Weights of a small sound classifier: 5.35M parameters, adamw at rate 0.0021.
Rows from block 11, named by matrix and row number. Each number is 128 + 32 x the weight over its row's rms, rounded and kept within 0 to 255. All counts start at 0. Numbers have three digits each. After the name is the row's rms in percent of the matrix's.
# c10: first pointwise conv (model.blocks.11.c1.0.weight, 320x320x1), inputs 160-319
c10.26 095:134115175090097147124130140123124135112135164142096079138156109118133096131122086109116121072114126114107078126065094111111104095108109072128054127095072126105089032112106110183087123090119110132131100142097115087146147081116027140142123090107143089153081074168115138116130129085126089077151107133135126132136124173146135074099130086145108120106177079100115099096141071078089116140126096127053086151112132153121081113123096128106129116086167146107123119098111085109101124050136168
c10.27 096:140119146109115130085140177130126140129173138131108103137129115100138104141136094128123136080103126081114070153091080124124100136100127073112104133032117138105140055104110110156085137126113094169115112132059111088157114086134080158097109128104175113120120074173117139121077138098118102080135084155123111133152140167134166077073143095129079146107173131077154063123119070095082134126139081119070070149128120147144101156130116122111110137116166118118126111102127100108121133039154183
c10.28 101:148096118095125116140125200129158138147189135138117135154203143113133151177126179142145158132088118128145102115120143128131147134146073109111132096127052096076147081123119159161145142130161135120102114169124143077182124143110106143165142151116122136135055103138120146116091146109124104124164115165101089138120137185155198083121103098157123135088155129109124138145115080150130121196095171130135101168111081131087112156141130142102152123100150145097146107092152099098148138100158175
c10.29 100:129081109141117135057124097144105143138093163082103063167121090173136111140129083122104140120123133111149139146183121142012020127103139149108099151091115084122075079141110130110059136144132087138125145144088139170132091038140095196087089109129135070143143108140146138098081145043123127120121111164157105160139148137105115122114135122076120113100144069160130143089140054145109112097144130090090122135162129170100158152137121167148098160118154147076136125132129148117109127022179149
c10.30 098:130130153104078130101132186147091156123145168128078106159138118118146108145144104124117144096114139085120079133077094154103100129096104056112075110069091124071147030103093143174073165125125120134144108167097130081150154129125065171124102138095139113170108097140123132107119144100110109070151113131112130134127134164150172066089160107150101093107179088079130092135117077103090099149107136133086088146129156153131101159138127137122142126078181137118104092095117116131097117058131176
c10.31 098:133144138103098156118122138131125184137111129084091115148145125165162141118089109153082181174170074148118098098172098137065094078117131068174089161129156087130098080161089163086096156148168122191090159167083134132102112147105141142108112072126137135108120136174129133096124106123110131156182091136181140180132152115096073120151154138072130117110136100127055102151123094133133106081134125120104113186136085142110188126102101127151157151078141113149149139113130178118115124071132140
c10.32 094:160120133086097143112127158137128090137098152149067079117148128125119077124121133111123132077106137111121117133092115169099086112146109078094098127117074134086108063105130118108118118092107137119140071136065135104156135136150081168160119151114166073150046097155123156115106150089105098050152138115080110111119100136162160088084128090125086096070174088094112091128122088105107118143128137109104109168126142139139062155171109137102108137079177138075129123054120101125105091047134146
c10.33 099:132108103133133141065126129114099149121111169097126075118084085159160140122149081142086159143142106105142122156177092143042060127123136111132106184095147098122074074129115149136083157155135088198132175167115118124148065061138144168083088116129159126128142117173138159125093127043136116152147113167153120174159153147090129118111148142088142097143147084142149111110142087163102109098134125127046108176145144147096174152131114159163115192094165137097133144166171133122097145049179153
c10.34 099:142118120110212125092098158103059121076117139129115149121098127119175100118151129150116156105186161111142094145162093142143084071103137126133090156118175146086113118141127153168062122122094101162128185116152129115141114136120112119111072110132114123187164108175110127128099102098123126156127111166083113153112079107101112078133140177102107140149122067138097112088137110121084127100176127104081110186116165125085151159121127121135149126125086155147075099131100076178097159101095196
c10.35 098:150124127105124114114127200142140153115151132115089118154166135095151096145128116142151176096093121089138086112079109141107128135130077071134086119063081133113156044104110154151110150141125121151123133198115134068148127147110042161132096121105137145170117104155137138096124154100097125068160107121101110145115140170154168092125143103132097117083175102101121091150144047107094131155101106121117120173114109138097102146150110133091144135102179132113118104081118105085109128063140163
c10.36 100:135120136128217127116126162093084129100116124115134128120099114108214104107147159145122119124185138124134093138154107154154093099099127124099107139152216156102099135117147124159070112119143084166119146101121124100120106137141140128089098095122115129158195116186115138140110121113143141143090120125083139138147089154096088081105091169093118152132135102137100121094135117089073106096171143112111106161138176102140180105134132107142158092119137152158086124162122106165086171068079174
c10.37 102:127149141129159157124102088135089134108104176138150151168099118182199161124124150124106181143196144138147156142193129172122092122132128136165107210153182155146092164229146136199103146108114093134130149108154128162155119129151120120124113081177108084188137130212118142110139124125155125190152140140133123160160147130100114126178139159135144170156160105147091129155134154175105115104161125130112124156173161141127176157141075101180108145114052149143137099168119142152166167122136213
c10.38 096:152124140119093118104123198122127129118206126132113109131165120110124123135127107149126145096103099140123102154103093148126103162111126092136113103024094112107138053107121149155118150155146098174139177146100114091149119096132084175125139140146134126185155100166113195112111163109136081094151129157117133129160171201162164076107183174147112131102163111093152095148111033094092121154113135141092091184104123146131111158175118112131178151111180143126103087112139080092142154077142198
c10.39 098:164125166112115140117118188153118152124166158119088089143165103114111090151130080122133163088096130115120095137081126133107107142124112094100073114084035111079134078091134144110127141089109095158098112163083142098158146088142043162146104138074156083158064075157131147119096147099117097078137130162116129157113135153153165087075122125171103150101190112082153108139118051141070114152126094130108097133131108149133082175140105128095158147128185141094121108076155098064138139039152159
c10.40 099:113136163072116136108104189154111169092126131123072124156193131094183130127086097138093183136156069122129105082155108138119081094136132109185098129092143139102099121150109155132123159122150131186102151158117121138140139142074073102116097062119119105127138128166115116076115113124087125100179120104145154206121139114075063130144145120133146126099146096099032130138162103118108142078136099123103101191133115130082175131129061084126152144102177091156147141119128160099103110065117170
c10.41 100:121126165125168214178104090174056151163098164148129123105084152202162135140123106152128149157178143138145125126180117135147101134164147109178141218158158182119114153255124129185080133151113096181125156090174138154123131135161141122115126089192114085212137147188152139143135133121144141218175144140156145150161132123097117153173154173154148137149143124172089178179159157147121078146142130156104138157140125171130137176135078142162129154126054137146141138156116140171156166152107218
c10.42 097:174133148131110127092132168165114115119176135151137096114142128144089059141138079132135118073131130148138071122073121125118099117116112121099115145070087108077153054103126151147084174111127112117125142164090133108169144086143053186101119113117159084186097101160128140097116147098134075069117138140114138107141125180141165103082123127146116138114186088101166119142144072090059129179129115143057106152095122166125057142164120107134146129151200154092114120092115111069125139036178165
c10.43 101:136133106105164152142115100140078109107093142156123119176088103154233108137129116136125150141160153143141096113148080139136106072104157106144120173170181188098111128180120157231079131104101081183127175113151145150132149128137137111119092080171119092189156104219113113119103138129145118183140121111105140128100100121090097105158137163132117154178144084172084111128121131146089105086173148100089116185133180102104167144110107134170141139135076145129112119154119123189116179106107202
c10.44 100:122108108086178121132115137124097100110085141150112105201108115113243122105145121118133141122191186111145082123146100135112107097121180110122118171159196192114079114133134097211096104108088086134169133125123141134151139135142142084125094117121132068162178109191116119122139097103147125129077130118089110155135087137098126099119092149119088161182128124165112090126099090113102093067176162130095080149126182126133130096111104129128123109130097131134086109162112104177113131081074168
c10.45 104:132159126118172156133162096115096130095079136159104137198100098110255112128139143114084139131189191096120095157151134178153140095117142147104127170151184179124111124115123076202112116108106110070168083088116159151095149121140144107120094132128134095109168144124122085129145105153130121113087116125100135124114061094082073092137104135101108154174112108134119113110124136129142134081145162147138097127185213109133156058089140141161074114126097134162117149149132083195094126127075128
c10.46 101:114138113091116152128110128137087144105120169160130111167087116191245111155141085106142179146143148133113139106157137129134110081123134132167125147183159183145129134184130131253092133109143078136135118111158101130083121132144148131113094118145076090183146128165099113155136143168185136172104126126136141138130107131055113127121101123137135164169129097172078127110131150157104097146149127120108109170157193114133145112152112137171118133136070142171127126151102117161109209118123187
c10.47 097:130088134090097118091121149152109137098144155142070098185179104121143110131098108116135128110130129108115103120088112128109110116112082096137061104101066098103112052142097144181111124110097103087139095172126127088160163136132037152154106115121120072121057118181144138107141155083103114061176124134122127160128138155155145053103104074172124083100166086079096118124133077119068108141123147133100114165122111158127107128134129117106100137106165147091146117086125114077117123058161171
c10.48 099:074160148131157173122115191157101138103163158123143121089177146098120115108080102171116134118158117095104105077107129130128125075121152123153102164061126153117144105156119145071104174095162102184124142139108141123108170100099101120139097023128133121127155067142099116126139165155108118156186102099144134161110128158095064156136161152132136148117147098117109087134109145061112134100118092141101107187107100138099140153142103066132140141123185114154156122119133117124110157077073185
c10.49 097:159111140138107142079108187128103140070187143145104093109130095079124114115138063152147153093100110123152107141053093139146109145112101064112105140081136150112141043097099099205066139137117082162117110148067122074121122129153068147111121091106131148159144080160114119104106126110145102076132112150151109092146156188130137068096149120157116137104163110111149073111127053099055124163125097110073085152103131118130099147117122135101114124087167115113110088095137089092117122036140169
c10.50 099:117157159151140195169111107162078136178141184132140114147117153170191128163102159122121143161186149125153110148169158170133095144151118155176139222192140157175132134239139130199108122131119129142131157097187148135136138146125151144130123117173120100200126137176110155143137159120161146182178125139139139144188119142113125126203139133178144147135141099198078173175157178155127113137161164135113152153178156140130157132152092125180119176100075141165143146161130156126169207134126221
c10.51 103:122126114108177156123147156107092113107132155147136137205115117123255128105151162125141144152165179137132138104165125143106103099123121124113104170168170151114116126116123106254087102104104101135171110097120140125082151146131116075115107135152104097160172143167097112139137126134163146157072139145139137144137096131067087098134104147117107157190107115145098120105106145131096147094186163150100106133151177126161167052129104143155109114113100116156139110156148117164101163113106142
c10.52 098:125113132111114127096108202089127166088154138146095090129185132081156113115137121153132130112082109114143112133075087122133114111107101090117114084083109112077129041100088151180102171133156098162141157159097130048143147166115089149133126122117111140157154088135132170104101158107154107089164109150116111119147161177125163079109143114162112140097167113111145065149107082096115133119090144141087100183103113106101091141132098101113154146074180138116111078122142102086117144050117188
c10.53 100:138155147161159143172114081168110114129122178159148133128100129170189138132089150113144150140173162142118126142150146179131128134173173155151124198154179206126131143206171129171124141127131142163126159085188127175101171145145205097133139114211146108187154122178123137123162145108182118178097175160155139132131112146104105140187132140131137161183108130161112139142154171163129111110165155137129135144151160143114191139115113159194132163113067148159149154142163098169151144170123186
c10.54 098:125089145096133147071111153119120170107176184138121085154151114140150129130165066121151134094111134108138076161100110113103067131109094082119084137101111137120113050135085129151058130158132097170101107131100118105144142079114074176121096109120149116143152061190129148106074132082129093071138098147113115119147138188121139112115138131134130127102161087108114108095120048118059142150157110152062109149130118144146102177122107125137126139124205149114133120102127090101116126009138189
c10.55 100:176113143127132119110092200167136129120172132156169115114202153107124092147153134183139170099103099152142111121078123110156153164103121124112174090087072133104150091119135167148138160122158141145113137134142109101180140113130086177142124160132123145150093081147143171129104117120116089116134137149094116109103162188168191126090118171162131135084150139117168126171106097122077146206107134137106089146121085099135089179159110098142152139120153140115125097097173098086172153106158181
c10.56 101:128134132133173140142114113123083116096110155141128117146072095159206141113119122138132159150165150105116075126155119145138094102097157124148096146178220180089120132154127129246088141099117087162120173092144141130102148105144144128105102092149098104192183128175121115127142148122141125168130139114089132111134108117074107102120116137096130161175152082151079119107139121132090110114184158119085092194145156114123148140112127122175145108140093140150104115151122104180107173088095181
c10.57 098:141117139101118105122120203132129141116176150121124111118157109091104122145132106129110164093088103120117108162085109144108082117114092081085102113056109120077129064088104123140079128115142110177135138160076114079166099111125098159144111132120144135145136102160124173124124150123135082075159110161122097107149151172146163077110157123155122139087173092068136075127105061090104136142124103111084103182120140132111081154176095117128128153084199140099121113085127079110131146036134177
c10.58 099:130143114119212133105116155134069137084111150097118106129134105098143132111069091112082146151171105102114088086129070173101104071104141115132079160125168151082111116147114147093067152109153092231124171119099156122122115125113120137100079044093123146163165099188102129116095136102148143153167097131110113161131120137099090105109166136101123115084142107115068070134131093106129137058114117134096108178124097089073141158139094086124174153104144119123124109135142119149091150043082181
c10.59 099:125134145105143130086090152130112168140187184127143101145157111121150130116137097143150173113124115121141099147122115100072086123089117108151088146088120133109105053121118135155077146144148107169097135133089126110148115091121091177101135098138159130140199086141109163123089135088133094120154105168160127130143165201108127121101167134114133122117155116131101098085125050090102097122128071124058115135145146161136128145145100120159168159094187127119117115144170106081113168036161210
c10.60 105:122159115099151161128087095136099118125089162118107147137079129160199117120117123122125165145167154132126107126155074150134119086123160157159098139165173162148122144168113142165020135105103093185129178124151141152124112137137133116111098101144123091202164104191118134129133134130154108212126121151109145152134115128086141107142138165115143158139112132165076130120126145152096081114180152128077104169175153131137174143136102101158157158130079144169118098169115116162118165091123185
c10.61 096:162116154088104129119112184137098143136152133126111106123155130119105110118126089134161154096112088134130102125066126133105122143105094079121096118071072121087148028116112134161103156117154122183121125188068104087172164112132050184142106128089134126151108103169135161111120134102097113077190123136088110121135165175164173083098160114148104119093181099078160083141123069107096091169105118132120078144110114133123069152140135120129167156105179131112125094083123092087122138060156161
c10.62 098:143138143084189131136120124134109132074109133122116138199103103078242117115104138111124157099168173113152073148152078152136082123111155165127103149127193154079084124124130129185101123109093109115174139116126135149122123138140146118104096134152111106149179134188127115113114095094136123145095128157070125168115107107120082102113122163112091142171147089105108093098121097124107125086176139118111109139136181135135154114124123133152106132136138152139092110173137095160105120074068175
c10.63 099:116156102110177120094124120108103089076120169145121106167086119135231084124135106138099161104167153148130087107176095136105060103080152141128107169129171160106093115130110146212068144109079070170133151110145119158141128109136149131091079097153116055190185120188124132110118136129144121150093127142088132125109126150071082084116093152140119180156120081139105092120110103138106099103171146123073102175149162099120161140140140113146152101111095127125090109159099106166125131100072170
c10.64 095:129123162132131154112129179126115134068184141155097140148164108091168125106101094137155151073134117131127078116076071116111113081095119092123095099065124100106141049101100122199065163154151102152135147126081108039129115134123080157101116086147120123160157085176103133131108141111133107095134096129150118112127130203103112078107171152147122114147162103075124065113116062093077123113141127124041106180082122150133098148102107115117145153094177114154126105098135081113102118063113162
c10.65 098:138142169158129162190116083184070176159114155148142132167111146171187142152115131107148167156177151125143158155164170135153097159152124160133143181181152158147121139232127125210141133151106162125161138085203131174138148155144187126145109107184132128165132137170147109155166123134183186188134164159141147147169149137111134154185094133139165132154133132218093180194147164156127114164144165144135161134183173146136159141123108150185120155121083147164126127174138145134195183142142187
c10.66 099:121149153142127182207087063190086154191103177122134147120111134164179136128110132128123187183190127155143131127171141161139137143160138146178112215154158164156110165230140114180110143140121155124144140108190136175115128145129189125149115128156122092163135131147137129128169143141173190191134141153117134158204167109118136162164124122135174154176152126215091161175136167143109095139145117165134155162185169133125145147150059150171118150108037163154149132140133164131161189144136189
c10.67 097:129134135105155131126121203132119134108191151140117095146181118092120112133131096163138148066125124108129099143085103133112106160131111113094107119054085118078163058112121113154116171111104109175115136173084127094171148135105096186131112141095138119154099067153126174125102139110123109108169131140126114135148161188152185092074162132130114121090174085105152092154114029084094137158109102140087087175119128155125087179177130129119152156103180158099101088101119106101106165054137181
c10.68 096:116140172129129139110124205135103137084175159148138103124132113088123134110140078173140155066110114096133076172081094143143085114099107083125093123058157137094127052094102098156069162126127111199139144145080122082120116133155102192114122083133128137173159095163111167143123134112136103115160108126121137112131185196128156080103170136109105143111149125113125061107090080099104127114134129118081096175134135133141119182140104107116170138086169119131112108107126104108104123053122197
c10.69 102:113155090133134159111110145122101132098130131092142097143151125135185129067130147131194151142120135165167126109137134144098052110108130122107080152176125155149110125155110124176041139084149113116136124147110121094055112109144145156096088106118066141160177103180108085162137162138182148147129154163087130107146121141068102101150107111123106151150153123178106135126129176121081165096185134114073125173138164122137165116146135120145099109156120101135161132184140119164104187079125161
c10.70 102:137133118131164149135106180127091146086143148133142119153108144147224135105141144155144157155150122125118092153186129138158065077098131139119115162133163126123119117145142136204052132126149058156140148118125098137134097124161132152085120097133114070211148107184119157139104124131161122177157143178098097143111114162087120098162116176129131131153126069134112107123125113134087107120171102134049112200146143119141181151193101116144129121101098132170124104147133108162127211090102208
c10.71 101:094157119129149140122141176140119160131166160108133102116169084153181133120110115145126194147165110130126119127168092114105062096125120118165090150146143119078110096152110177124084138118155080195119179155118125086113144131104139170114099093137121135125183115170128157177114155131159139162164122161139142158118177181085082111171154174093132127172146081152092106145109137153131124089121132116093087188122154130111164146121084104152119150098160124139142125147126121144088167056136202
c10.72 104:140113105145185148163105092138087114104072137142110148192118137156232151135115161104134131129201168127125114184137120176122120128111168128138110186139199192138123159174131101219093115137119099145141116108150174182101113172152180106149103115169103082163155123159152118111153120125133133169123143139108147165120116129089118105154105143108153134157125108132097112114152127132105108102163151122087121151178182109129192136122081122181118150095058127152120130131138093205107125133111168
c10.73 100:141147154140126157170101072156100180168119154130136149166137149155206177137151182126160136181150132140163155195208142135130129126158112161157127149179109122181102145211138108172152134138083139132120102124171125156150109141167152138154102135162110130166117150192131131143161115167214151165151154134124127146184151122119125141179089149179151140153131144201112140165165172167130101143142144140146179170216167162165192123127074166174132169134066157164128128151151121130170204164134190
c10.74 099:062136137146150157099123174158099120105146136161128136073151156104132109092078083138093160126165091095118084100090099110125111083099150112130112144077132146099119093160126135071115174124167099172121149150121148143094152099073115105133095016104140127151167078145080084130139165143112114151165103083170143140117162135102072150114164138131117140118150088136116107146106158095142130071140102137088123185134111099108131153118122080141129116102182129155137140099118114153099149120045159
c10.75 097:148108154096137116104090196110114146087171150142096104170174118100152110140142087158121153089097137094130079122114079132095113129104093072126090160081078120091118032082108140175081139134101070165128125147063112099187126120119064157124114121092126131151112077184126141112102136073126089075146107144137117124133148192147187087099137122151124140108173111098136093134114041093074104151099099132066093146125138129132103141134108093121125131088161130151112067111150101116136141058139165
c10.76 097:157123134118095101179131164140130123126183099167105116085143159086102060181142184117145125071073094105121099134086117105155177138146123090105144091156080075109183094083117147116152141147132125071114045118127126118167100151130089092164110161147134155137066102125120139127119123140117117062085132180079106086095084152190197059064068105186104145107132143115172102141122111129105121155087217120165104131109111124105050129158130150127104088112121168131091110086132099105163090125144143
c10.77 104:118132104128132158166107075145102120139113171157145145164098133179238148154130155135141163137205128131120124163182138161118107135148158143160136168161153154167092155178154127218101109099107105158171158115165140154133133134142158108124133123193121069166132118180116123129160149109167143196143137128152138155141132134102124113200107139140140170200151137169102130133126181169108081111153168133085138177194161134166201115144069138191128175119054157144132136163130122152136203117118181
c10.78 101:141139136079179130147143109107105100104070127132130140168109125088235130112153163102099143130185183113121095144145105177145095088122137142108093148138203163109111140119108110151095112119099098122143125086137149158122110130132140079133087113120105153133169131152130104105138097125101102110066115132096120138102094086106098097121097157082100155125098109141097082128129123124105108076165146133114104142171177106145169108090113120149089129116111130115118137152122099206109136093094148
c10.79 097:142125135135110095099100193127121130083189159116123112114149126108118111088150086135137153072082104118119115157082111120119109141086137092104117130072101130091161060076118104173049169139146103159137136112087112085127118105144078180108128134117123106161171099161135162123116136127136094092120104155121140109148159186143170092061156141137115131145128137102142065114118064059066138149132116107072083164109122138149083160149109141129156156093175138125077071097135102106095106037147178
c10.80 103:121089130099109142087168132163147078130107111141107101161125106145168101091157063096114104132063103087107142042098143093145135128123119110113139064119087078134121118172102090220122094125092133065127072107116149129146150077119081112114104114120098061104095103121154124121155135107110132120115165108126103078105121096147158131028115123153123144125109143154152106116097099078089113152171112101090112080105119129196080111101130129102191098158175104095155141123101171026165081123115129
c10.81 102:125121133149162149095088113145077134137138168121222154048100150171133169134132095153101196118191159144141159156191143149142141148127146191127164179135175208097133152223154108125065163126153120138120181109132127144138117100156124142117133104151121109172135110187136170092080103091125145180151123151101143162137188149136164145155146196126209126090136093181078143131123141135148135162096081138086167151122131139107152157162093099196100133145102146146134127153151158158134173115139158
c10.82 100:130146145166150178130066105156102142133126187154198139051080152198132135127123098164111199164200159181152166145196160130142120137141145178162139190164189195124103151213116092160080171136127109163112186120128087133135138122156150138132135111166092152159133128163105172095072092101123155170144131154131126145164184131115169130181167165116192138107161075194073186156139153113138116139097078138139162126161147126112127149130109088175097133117069127119123118167152133149128151108152194
c10.83 100:092135102124144115026116153125107155108128151117085142149149107118139143147095100122093153092112080126170125134136080109085087122139134089122110076132106110133099108107118140144046123125101062184128158124077131098145137098114058145082123086118140069156205098176158122117097120115147115143101069167135142123164139185121120141142143172128106129167131144125161097137096099109076132114132127106004085188139087093165139103130124113129141176106174089124129070173111095076086158055131171
c10.84 100:146142154168174144132091120131077137140127174139211136048084163169120161131145104145124201156224161175131146139174143152127104133148143203126164181116180171101103173225152107153088164148135107128112203112162121139130146111181147141103120117163120129167131138146119146100062085099128143153152150122124134157159195137119141150193179189120180137084157092212108173117157152106145116160132090120099190119126137133114155165151129096165088172121081153140158126144156128166155164120150165
c10.85 098:135155154130129142160087064125081139165132163134194143055109128193104101159117110174136155157228193173145120169163133073145125163116116157175147211162216190119148144210110090121104144149101162080087174086149092133114120154175203139140160134169105201115113179137117120096081110127123135127152112144128124133178146144109147110190076187094164110105125105151093184145159135131157098144106090156155158116116179130145135118149110105161092113124056112144176151122171148213163142137181147
c10.86 098:125149110135099117089113144120118106098083153122041135156157118111166120068128137105107123076063091117109127110058105125142088141128099049132077055164091071136160077111168092226043105104106080128184082116113143103120111140141042117095147129104105077113139099137143153123146133139101128096070157125136157063158094128155143124077133102159103129172082160129121108138117094110094150150134176113091095144134110117159072058120138158136127109077130095127104090132090081043113093097137090
c10.87 102:113080118142085165136168149137136109129113128148106113141121127128128118114183075103119114145075085092111138091077158096145143119127086073118144071128084072134133115132105133185131095145124123059138058115134144105156107119091132102153138151079115099060100089099160132134164130105114162129101118122130103106121107085166155089010135119171128145099071131134171127148101117084127144142150131098144114105121107131165096133095163176126103129134181141077174130059081142058145065165116134
c10.88 101:118143131112107106098102148120126079126088123137075122190173095134186112104162160078125126076088123106121139095080142147122127146135081076129090067153046063107161097109169121208085103106107133011178063105085130089143131171152083132131159151153098061112113125127130089118150100160123152048038146129109168116138076129132174139084107092158149119203107142122114116133129116133085146158170174117107083142104158136140099041123124128152112113115124108129094093138093098035115094092141095
c10.89 099:132155159127131134149114080139117113132134146143187168045104150148101064142134114163138160150214149175177129160159153087164115192110159146144157196124205182163131196176139072115093180152121152069104142084168121137107103144161183161125141123160114157141125153135113130108102082142128168131102150132113157130154185122134146136146078172127167148105127125133080191152176119113154101123105119160159153099131152137133110130143116106151107096116092080165167147160168158182190141125195124
c10.90 101:117131136113156119127113152131098153116123172114156130073093113191149152170103108125089157113225165153122135129159126148124130092120133173152146181159215216088111134146131146107129135101137105185110175157138117137131141129149172157155095109158137129135181105195123152128059114108152132134135103127097116152133133115088153121199175175097154100090146071182086115137127149153133121130090096108100112136163184096131160126123153098166128169144163152121123131138125130199095194094116168
c10.91 100:125141133142107126180151094137078085172146077124075146157125122118147092096131092100109094144060102134120137062097174139175145133161144115131133129101113068095131126148126115161199120145085156048126076135150144166073128134106117121164138165135139102058109158104142132124221110152112123093084197118109123082160092088185147152097094135165093117206080130110159171124124086118142106139148109116143143085112159146195095074123133161117189048157128132118130147097108160052175116179117060
c10.92 098:152132112134093105206148142133127138168097114109109126093145153096123117128170132094122111178152145136133120103094177173166152121163138109140125170122133122139140130144130117084209133089148172042121094108137109142102126157117172104203147170146117092108110147111157117119171125133089131073074170107084157103120102089159128105105078125131107120125110132105145168114151119131169138121117153108204148096147185158190105072158164160102089046150128106093163191098143141103174076190136098
c10.93 103:125094124133090155175176147121139109144098127149072137153152119116146151102185122108111129104082079071126139093108161162141133121158100069134109061128067050147146100160129109180160098103146153038165048098148190111151139139112125100177133135092145089046087087079167127150152130114129153101096147146108129126142086084166180110040145081149142111130112140122175109159108106115108180134143141133181134132143132110152081106108169146108103106113145139064163146087090120030159086180112148
c10.94 100:146113117170146137105073096159080124108131179141224153041114124186127148145137105162108220137216161167156155144180157115128140161130133171150158175132175191092111157202155081136068144126152136133083197115148123154131156104168110160128130105133115127142147108177122163090091073104124159175116138128125143129129202104124163137165155162134201118108169085191072177109134143141150141161127104122111162142153152138105153180155102113159131162120078129135152129173145146150165181112158182
c10.95 098:160134134131127112205154118123111127173122136149074093145140138149191159112168115077119097157114150137102112126136182148172164113150152124110129150097104114113143107103131120149219120124120168046149102137170133140094132124115200108180129174139116085097125142120141146160149126130127159052079175143097159135154089089171142128113094126143096153186110137095148125108121123164177153131119141122183145109145221138183120066130158171149120072144111103126136212111107141148154138189123100
c10.96 102:146113145157154135136096131117092136114144177133196128052099118157137159154120099138120166131232211136117183154193170163164126138122169210116167159124216235111126139178161123100136139099132140148089163125156117147125127099172143147137129117139138142150134108171115163088065096095112138147126109109112142162122179083111147142144149172118174123079152095176097128119130136122168141117110107121139163150141182127099161184133134098151081154146129157111131165165133148216131156113133143
c10.97 104:152130115144205123102126134116126128133134182120163140070086147160163141138146095146110186124191201148127146163159145162132109118124171214115121131139191194092110134130146137130102139110144098181119156124142121152108162121154136150106129126128117089188180115182105196115068096102138130145127113108083136159133158125104168141127171170133161126080146083177110137097115124141135143138131108116101136147145153115133204149140126080160132155169134143136118152156112133192107177112127159
c10.98 100:138113114114088083096093110111115106076103151127072118169128119110129113089150122087082102103084074134126130109074119112143119111127114037126090093139106091155144058073143085219076117099108096085141070107080132078159107124144029122097146106097093067098116104149147089094137124136099088047045153090124118080094120161172141116024142097150121141172096143115156097117119087084067127143165128121081076092115109112169072077141125142140135115117133069114131065115050084065154085072143118
c10.99 096:109096087126153064095080119106119129065071142125040058136135104099122107116131074058068098137128111091112155120075094100114122117088101057116082120093191139155129035058129113172103093103133094126139122105103124087126108112143098141107144096075121121105124086133173135096110125091099087071081132096134137106110114167176113090059141086152105109128090170111141084124089071095070139125098140097080098120140142092169093078101124140126086171071130091113123121121099054136137072061107140
c10.100 099:145108162166129137152089078157085102137160170131248145073090136166103121110141092163111198151181142201154175126165167126140127202142141199127167199111180144149109206234118063134127153156121149063111160081157127152115148111163149169125127139150130149133118123153093159100116099120142165168123155133120123137164230127147161155165113186142167163118143093156093229116140139126156112127120130141159201124140127171115113150132103089176077119155095114137156127176142168132187150125173168
c10.101 096:131081133149106098104111117115132137119125141140037078172155105100115143122099079105069124084084079116114148169062097097112107147135102038108104060144142120097113065092122117146112117117141118203136139120079115067147089092096099132139135101050132100128098066164142148126116155091140097112142129131159109102115150169191177090077165129175108093086134162102143065114083093111087154130084123066062079135145116106146115152100141167158111205060173095074153109114112072093131126069142155
c10.102 098:105146159163139183157072079149093135138129185131176133032082150194119166135117112142108189138210159182142135157159169124127110128122122169151159234156200203112100159228152099131109164108131119142114164118143123150123120130169166138118124107154119144151104134155108147102063102097146141166146138133122126163169193125100156153167132178115184110124158062208071208160135147127150099158108100116119186132139154150138121143135105121201101137139097122151155140146125155164162152106167166
c10.103 099:134136164135156113135117172086095135171156157107158133058125146127109150115102134096073121090185127109104123195064131155149116097144138129081126180112206191071143144080154110061143114093143157157103141179129120145122102173125186076189132125133135217128115132145125117084063117115135124113135088140120132143155143132167140101126170155091119095043150072125113105135086124124113108096043136137173156103129139118100156118099164162130068134097132172126137136077144121178089113103101091
c10.104 098:084115117122124108161143175129147115158112091132139101125111152121077090142169118112107065112186176125129127165115152140166127133073132156107100187118239202171121150095099109063196131093137152048113099100171124174130084127118183093152112118153135171116124104096140111119097124128132140048100148129098130119129122088118114115087074172117092108067098071124160145121128088099168089109120139092126111089142185134184116107113129171115082070128158114116125177093157074215133095129108067
c10.105 103:117122114119114139110125159147155131129080107159099151147158137136175110084186132060106123087052081085099141114101134138148162147131086080146112036149064054146150096162129133218083102115151118056159065112128175110165123112100086135126131113133122062041116113092163128152185110138114167088065133112135138089146086072149158137057128097159135128150067156135155128129112090111084148161164154108148106116116134109166078082104171163114124092129149143090120107112064140055173069169139118
c10.106 104:114133135137164119117114123133117140140116161144148112049115142176123153167109117140114138141211170124151127159183144167127108101101156187148136154148251220112135155141124154109135134082142115185122167160160105144137124098165188123165129133164124131132178113155109140122092112131132137133160120106105121182131154112101136134144169178102126107079166059195105142118121136124142106143075079089133126157161172102136164145129150118135098185117157156106148148153138096228099165105140153
c10.107 099:121149142115083113104093125126112074131079139124086126186124099141226135101112147071132133094094126117118146093118160116112108122162114083163081087125099082132118114105140094229099107099069101051172052100108126085132121142151081111109118150131111063054159134097144092143138141161093160082035137115160143081132069119128174151090093125133116134230104145128123108133144110142092158137147176109103090127112130141170099044107146130124076089129120085113125127165084089080118100115154090
c10.108 101:127123125143149117015129133164113087124152184138104141151122098127143154116120120099139150134061057166144134111103148122090140138158117096110121061151086113108121105130163134202037116102103084168125173112074103089120172113144020159088126131117134058146162111178133162163141100131124125155087140150133145111156117182130167134136119092130163124169141111110142120108107134147080154180173128119058096159105068122152136098109106105142190148153134138142120059176110090018134148103143135
c10.109 101:136121118152154171110098096128096123106130196143191129061069127206127164164146081162123194128227177134163147139189142156156110140118136196134150194152208213081117175214141111125091134111112138151111189120138122157143152131166140139145132115149097124141148103200113148096073113101131147167134110125134151143133188118102132114168143157109177117089167078187085158107130150145164114127106088137115141125125158113093137155161111103190116148125060162139136135161136155180157183118140177
c10.110 098:149145135166114116140164169075097134117126141153088146117164131089162137090131157121071195056096055108136143142037132144089120122130081087137139069108100063124175108081167103144099123116135126101150090103079180114124141169104106094163111099127134145102081106118127126130099152138120137125114127170098114116113108124113144099128160116141093127134123127108146120099125125115087155087102146108161160160130109110126125100100142157114107135089145145100120096132127104023070050123133077
c10.111 101:105142147123127146028118153122120127139148182097134119138131102123148131142106115160149183125105060169151129093147106120097122086162137119159156120129113127101113117156150153154050127124099070217127176141055113108121175117126053143085106110134167081160177155165141158165094117132162120162109081167128152135146149177117152174147166148100147107149109089154130110153098140118116137146109104152043077204131095112143162119132103106145182188132162111115127082184156111082091162065133199